Weights of a small image classifier: layers 12, trained on cartoon faces.
Rows from expert 0 of block 9, named by matrix and row number. Rows with one number belong to one neuron. Each number is 128 + 32 x the weight over its row's rms, rounded and kept within 0 to 255. All counts start at 0. After the name is the row's rms in percent of the matrix's.
# up: expert up (model.blocks.9.mlp.up, 4x512x256), inputs 172-255
# down: expert down (model.blocks.9.mlp.down, 4x256x512, transposed), outputs 172-255
up.402 071 [134 105  84 119  97  69 144  33 111 108 160 192 118 171 159 114 120 174 104 153 119 125 101  70 190 120 129 147 212  79 139 166  19 110  98 123 111 179 185 103 168  82 109 119 134  87 187 151 138  91 108 143 143  99 114 143  77 127  74 126 104 158  93 126 152  54 100 168  76 116  57 172 106 145 106 138 124 111 142 160 125 162 177 121]
up.403 063 [143 134  78 185 141 140 189  36 111 111 102 205 148 155  70  91 141 134 115 142 130 112 136  75 117 145 125 155 168 139  86 155 137 112 163 113 111 134 133 111 160 173  88 157  55 150 166 112  90 169 106 193 149 106 163  63 140 147 129 137 119 131 149 135  82  77 102 179 113 147 173  74 148 110 199  46 116 164 163 173 129 154 108 158]
up.404 116 [145 149 110 146 151 152 112 153 187 129 139 138 193 118 134 128 163 128 107 163 171 108  80 125 145 129 106 140  78 166  90 108 132 162 113 122 161  99  82 164  72  79 174  99 190  97 157  91 158 134 190 152 119  99 193 106 125 157  91 178  84 127 132 162 120  77  82 102 116  89 120  97 128 113 145 106 127 123 134 149 113 133  99 171]
up.405 090 [121 129 130 161 136  75 121 127 145 109 127 109  50 157  54 143  74 104 216 107 162 169  97 183 117 158 152 140 138 120 108 157 125 148 112 113 153 155 116 158 113 166  97  90  68 123 132 117 127 155  98 155 114  70  96 147  75 120 184 115 140  97 161 137 180  78 147 128 166 167  95 171 208 111 134  85 142 170  97 123 167 149 141 133]
up.406 105 [159 149 171 166 104 126 141 117 115 130 146 149 101 152 124 105 122 171 129  83 109 101  79 100 128 131  96  79 133 116  81 118 100  77 156 109 153 140 123 188 164 165 119  70  62 168 156 190 109 132  78  71  99 120 147 145 105 120 149 172 142 121 147  80 169 135 112 158  74 108 167 109 134 140 123 140 128  93 121 167 187 147 115 220]
up.407 085 [151 172 144 107 123  66 103 135 128  83 114 204 123 136  96 118 147 121  92 117 100 128 119 130 117 121 109  91 132  87 110 130 156  80 133  92 160 147  77 172 175 154 140  93 170 131 151 142 121  98 109 109 151  95 140 128 106 154 122 105  98 110 141 167  94 170 125 135 192 143 166 149 131 100 123 147 134  91 168 157 171 117 151 125]
up.408 113 [118 157 105 125 161 125  82 158 117 142 181 123 162 115 139  84  98 122 140 123 135 111 140 181 151 116 114 133 184 199 148 204 113 151 155 146 151 144 176 112 134 118 171 147 162 150 123 131 104 157 128 189 184 160 145 101 161 141 120  95 152 132 133 137 131  96  61 128 166 126 150 120  98  95 124 181  96 113 188  99 160 122 167 124]
up.409 128 [145 142 144 223 138 133  89 116  60 117 148 150 119 100  76 130  79 141 132 140 174 177 107 124 101 128 140  93 107  92 120 154 122 161 176 119 121  86 130 106 147 123  84 117 187 172 117  86 117  70 143 162  99  93  58 190 134 122 101 130 121  89 185 100 145 135 126 125 145 134 147 217 118 111 108 187 172  89 122 168  89 150  96 145]
up.410 104 [115 118 131 173 114 169  92 160 151 125 107 112 120  94 113 176 152 117 155 135 148 121  94  87 104 103 147 196  63  75  84 148 152 148 135 126 131 207 173 103 170 141 115 192 103  99  91 115 118 160 138 112  84 156 101 108 128 165 171 205 104 153 137 124 166 143 139 129 130 147  91 127 113 152 103 184 107 127 178 178 192 135  99 118]
up.411 096 [ 92 100 135 133 139  82 156 112 145 148 132 166 166  99 175 122 102 133 141 113 115  95 131  74 145 110 107  53 114 132 123  80 107  78 141 117 178  75 105 200  97 159 144  62 151 126  81 170  87 143 146 115 112 149 162 150 208 119 175 118 114 135 133 152  86 103 112 113 158 153 180 118 167 108 143 120 115 130 144  61  97 157 133 166]
up.412 097 [116 102 136 159 161 154 145 199 139 144 122  93 121 101  52  98 129 134 190 129 200 138 120  70 143 102 119 107  99 113  99  70 140 137 124 107  89 125 117 110 124 189  96 144 182 163 144 178 115 167 187 107 102  89 155 107 141 108 108 141 129  92 107  55 161 159 104 183 136  86  95  60 161  92 116 140 141 148 119 159 148 119 126 120]
up.413 105 [134 117 149 104 135 108 109  90 114 137 195 126 154 159 146 143 152  59 118 128 181 180  96  82 176 153 135 130 170 135 122 142  89 145 151 146 149  72 101 161  73 123 154 133 195  82 134 157  80 206 119 128 122 124 102 133 127 131 150  76 107 108 103 170 128 101 103 122 133 110 106 140  94 115  97 135 178 157 128 144 128 116 113  67]
up.414 111 [106  84 160 114  75 141 174 224 126 139 124 108 101 131  85 148 166 112 123 152 123 140 118 132 123 175  81  89 157 140 170 106 129 194 100 114 104 148 172 127 119 183 106 125 142 115 163 141 124 119  74 142 208 121 151 101 150 130 155 117 164 147 164  77 187 138 116 107 185 126 124 119  85 110 108 131 106  50 142 176 110 119 151 147]
up.415 102 [117 191  59 130  89 101 140 136 124 142  80  90 156  70 165 151 134  54 119 195 160  94  82 142 118 181 124 125 130 107 101 112 171 164 105  84 140  77 138 120 160 109 135  75 100 114  55 121  88 114  63 143 118 138 124 165 126 139  99 149 126 125 126 107  77 133 142 113 109  46 217 189 151 112 129 163  47  81 131 170  77 135 148 114]
up.416 096 [154 141  92 135 104 148 121 110 105 141 104 102 143 160 187 112 147 140  87 132 122 123 138 124 163 111 131 118  85 147 156  82 128 110 172 117  80 158 148 133  63 161 131 125 128 131  92 195 107 112 114 119 149 141 150 172  57 123 147 111 102 153  93 109 171 206 156  97 178 146 126 156  97  93 130 127 105  89 159 190 103 124 133 132]
up.417 115 [110 139 146  78 124 116 142 133 110 142 111  99 190 157 118  95 127 180 119 116 157 131 170 139  66 138 129 119  96  83 142 168 101  96 104 183 128 185 107 164 142  63  99 152 131 130  83 163 148 155 176 112  55 159  93 116 179 109 165 120 128 198  56  77 108 174 145 125 117 110 178 160 126 112 152 118 142 113 105  76 172 192 154 173]
up.418 103 [133 178 139 200 183  95 111 108  93 139 145 195 115 162  99 105 119 106 155 130 117  88 125 133 129 108 197  50  75 157 147 135  90  50 169  94 111 146 133  58 182 119 144 149 161  87 114 109 126  85 124 115  88 151 115 124 164 108 158 170 153 156 128  97 175 156  79 157 137 144 119 156  95 107 104 123 163 117 151 116  99  74  67 127]
up.419 108 [113  93  45 103 108 115 169 157 118 210 172 107 138  75 120  88 147 119 111 177 163 141 132 162 139 117 163 181 178 135 123 148 120 171 131 137 103 121 167 146  85 140 186 156 112 146 168 103 144 153  96 169 135  52  92 151 141  65 146 109 128 110 113 118 142 109 138 107 102 143 139 174  95 145 123 135  82 110 167 211 133 125  95 117]
up.420 067 [191  95 132 145  68 123 123 109 153 129 135  85 145 167 151 173 122 143 171 161 136 113 114 238 135 111 110 122 104 120 136 154 131 143  71 145 115 126 105 137  98 141 172 174  60 175  69  88  87 118 165 138 117  62 154  81 125 136 123 144  95  91 108 135 136 106 133 139 119 134 195 136 138 133 144 150 120 118 215 102 122 138 103 205]
down.402 070 [ 79  79 129 143 197 112  89 171 149 153  88  98 153 143 141 101  89  95  98 179 104 147 130 156 163  71  92 195 112 147 152 106 181 166 127 131 115 136 113 158  68 183 145 117 155 120 123  98  93 198 146 148 110 140 182  68 125 148 141 178 167 125 159 113  92 192 104 141 183 111 198 141 197  59 155 105 116 114 119 117 141 101 100 147]
down.403 068 [100 102 177 106 138 115  73 141 133 124 127 118  94 175 168 160 157 136 116 150 145 143  82 209 180 130 119 145 148  69 128  78 128 198  93 101 167 135  41 105 127 104 134  82 146 156 135 132 129 162 164  87  97 159 123 185 134 123  97 133 161 103 202 198 164 150 126  92 143 156 123 123 115 153 128 124 132  90  97 130 158 133 145 125]
down.404 106 [107  95 101 146 119 147  94  65 118  55 117 107 115 154 158  83 141  96 104 124 165 147 157 201 113 119 107 157  80 148 127 170 138 131 111 109  95 152 123 123 114 184 100 112 106 115 130  87  98 130 139 171 142 175  75  98 121  64 116 118 149  88 135 101 151 134 141 157 122 124  92 195 105 100 159 138 120 184 124 130 138  99 127  45]
down.405 086 [ 99 164 171 145 195 166 121 109 108 152 144 129 138 141 215 112 148 109 228 149 115 107 143 121 111 125  29 141 184 127 126 106 161  70 103  58 115 127  89 138  75 118 162 114 120 122 145 128 107  98 167 136 107 162 103 110 167 136 104 120 127 150 128 106 113 150 165 164  95 130 124 149  99  81 146 144 144 114  97 137 118  67 106 171]
down.406 104 [155 129  99  74 121 106 125 105 103 127  96  98 132 164 143 141 133 144 143 113 162 141 154 158 120 117 118 156  78 165 170 149 145 164  93 118 125  72 127 126  97 156 108 136 180  91  84 125 149 171 167 135 157 160  94 139 109 131 129 113 144 190 127 143  90 135 143 115 166 181  61 166 146 155 124 116 154 169 168 100  50  79 153 101]
down.407 090 [139 150  87 127 167 136 183 143 127 147 127  73 198 108 166 141 109  70 157 100 119 129 170 121 150 131  82 113   4 102 186 179 133  93 176 175 104  94  24 149  82 128  76 143 201 130 135 165 155 150 137  50 172 140 132 131 174 104 104 158 161 168 169 103 134 176 135 129 157 110 110 125 124 144  96 124 140 128 111 161 100 119 105 133]
down.408 108 [130 140 111 131 119 121  67 147 132 146 100 154 124 151 112 157 130 120  89 150  56 111 113 140 176 136 143 187 121 113 107  68 140 105 133 130 107 147 152 161 215 171  99  62  72 138 134 131 106 191 105 101 106  77 115 150 100  69 155  78 125 137 120  69 112 131  99 107 114 128 129 149 128 134 131  60 193 104 123 120 140  70  56  91]
down.409 117 [166 156 115  59 172 180 157 116 145 107 101 149  89 147 106 111 138 113 175 124 130 129 112 164 112 137 136 150 140 136 130 197 149 131 154 140 156 156 105 134 148  85 137 141 146 151 125 194  84 135 173 119  89 101 125 158  95 108 138 114 174 160 153 125 123 133 144 133 110  77 136 121 174 133 129 165  84 137  88 115 147 116 112 140]
down.410 115 [184 188 142  88  89 168  92 103 135 128 131 131 144 162 126  69 168 131  91  90 112 149  99 183 156 181 109  87 151 149 124 146  87 126 105 149  99 137 143 168 157 103  98 107 101 155 131 102  82 102 135  86 158 108 158 137 106  76 104  91  78 155 142  67  78 170 147  89 119 109 166 118 142 108 120 172 164  97 112 119 116 158 159 132]
down.411 094 [117 107 171  91 120 112 175  69 156  88 137  63 152 131 100  83  96 143 170 124 142 108 150 165 155 128 154 195 153 139  90 117 147 129 117 128 121 124  61 128 137 115 131 127 108  93 103 141 162 106 124 163 129 123  77 183  85 133 147 125 168 126  91 154 151  99 160 110 102 121  97 119 146 142 141 125 175 139 135 116 103 116 159 100]
down.412 092 [117 115 127 163 123 113  92 113 161 159  99 126 157 146  92 185 135 128 100 144 161 162  96 163 118 163  52  67 129  93 138 123  60 196 155 129 147 113 135 155 137 114 188 165  87 115 161 131 135 111 103 184 127  89 109 147 145 145 131 174 159 125 170 120 105  99  97 126 171 136 150 124 142 204 142  45 100 179 171 111  83 125 145 120]
down.413 099 [140 134 164 146 153 135  92 104 140 109 148 150  28 119 182 133  96 128 136 224 164 105  89 141 143 165 156 108 188 123 117 115 143 109 142 145 180  65 127 140 118 176  76 114 136 129 188 137 174 126 155  83 120 126 113  93  51  75  49 148 161 131 161  92 148 106 105 139 116 151 146 121 159 192 179 151  96 147 124  92 147 152 146 157]
down.414 113 [184 174 146  83 117 112  97 133 123 164  98 143 129 137 120 166 109 118 127 169  89 122 165 118 164  86  81  90 163 144 157 178 122 148 121 169 198 102 128 126 154 138 156  73 190 137  95 127 116  83 172 169 101 109 119 146 171 156 157 171 127 102 159 142  86 189 160 147 159 184 138 136 156 141  89 180 134 160  81 130 135 154  55 159]
down.415 101 [151  83 166 106 100 117 126 112 150 153  98 113 134 141 128 122  91 152  88  89 118  92 152 103 181 123 156 118  84 163 165 184 145 180 113 140  83 169 154 123 104 154 115 116 117  69 102 151  98 165 103  83  84 138 171 176 158 122 120 128 136  97 179  96 159 103 117 125 113 189  94 138  92 104 164 122 168 150 157 162 130 122 132 140]
down.416 100 [109 115 179 145 141  69 132  80 203 150 143 127 164  85  75 111 106 171 138  75 110 158 153  95  99  78 131 143 124 100  74 103 143 122  79 120 142 169 125 111 203 129 158 168 148 139 156 102 103 119 123 135 114 149 168 149 139 136 135  99 177 107  80 168  95 119  99 189 109  84 182  98 206 143 106  86 117  78 124 126 166 135  82 104]
down.417 116 [146 163  88 109 182 125 133  75 137 128 128 138 102 131 197 151 183 115 144 122  77 137 106 103 156 128 120 141 131 158 125 126 107 102 128  82 121 104 140 108 138  81 170 149 158  76  91 114  90 101 149 144 125 132 167 108  94 221 113 154 146  98 171 150 110 100 166 157 139 100 113 132 105 100 104 138  86 140 144 147 115 134 132  95]
down.418 106 [156 154 128 103  86 163 177 124 145 166 132 107 136  90 103 153 120 128 117 104 149 125 170 129 145 200 140 172 152 119 137 158 137 153 100 142 143 127 130 141  81 199  63 134 142 144 134 129 164 179 199 121 157 164  92 150 113 110 120 186 129 121 135 144 175 125 108  86 167 115  94 164 135 151 137  87 100 154  81 151 154 147 150 119]
down.419 111 [128 127 225 139 141 184 140 129  91 106 154 201 119 170  72 203 140 176 130 128 132  66 141  80  94  78 102 117 119 169 147  97 128 148 155 129 115 144  95 114 115 143 111 119 137 144 119 165  88 111 143 114 179 154 123  93 120 127 115 170 116 106 130 182 148 110  78 133 151  89 119 121 159 114 167 142 137 140  82 120 160 165 156 160]
down.420 063 [ 80 143 112 124 160 121  58 121  98 136 147 136 138 196 105  90 127 210 111 134 156 110  69  92 172 166 117 169 151 149 122 158 132 137 130 151 148 144 194  99 180 141  92  81 144 133 114 129 133 175 116  89  87 114 154 151  66 155 124 132 159 147  90 106 151 167 145 109 134 132 110 157 102  57 138 148 142  67 120 161 150 116 158 135]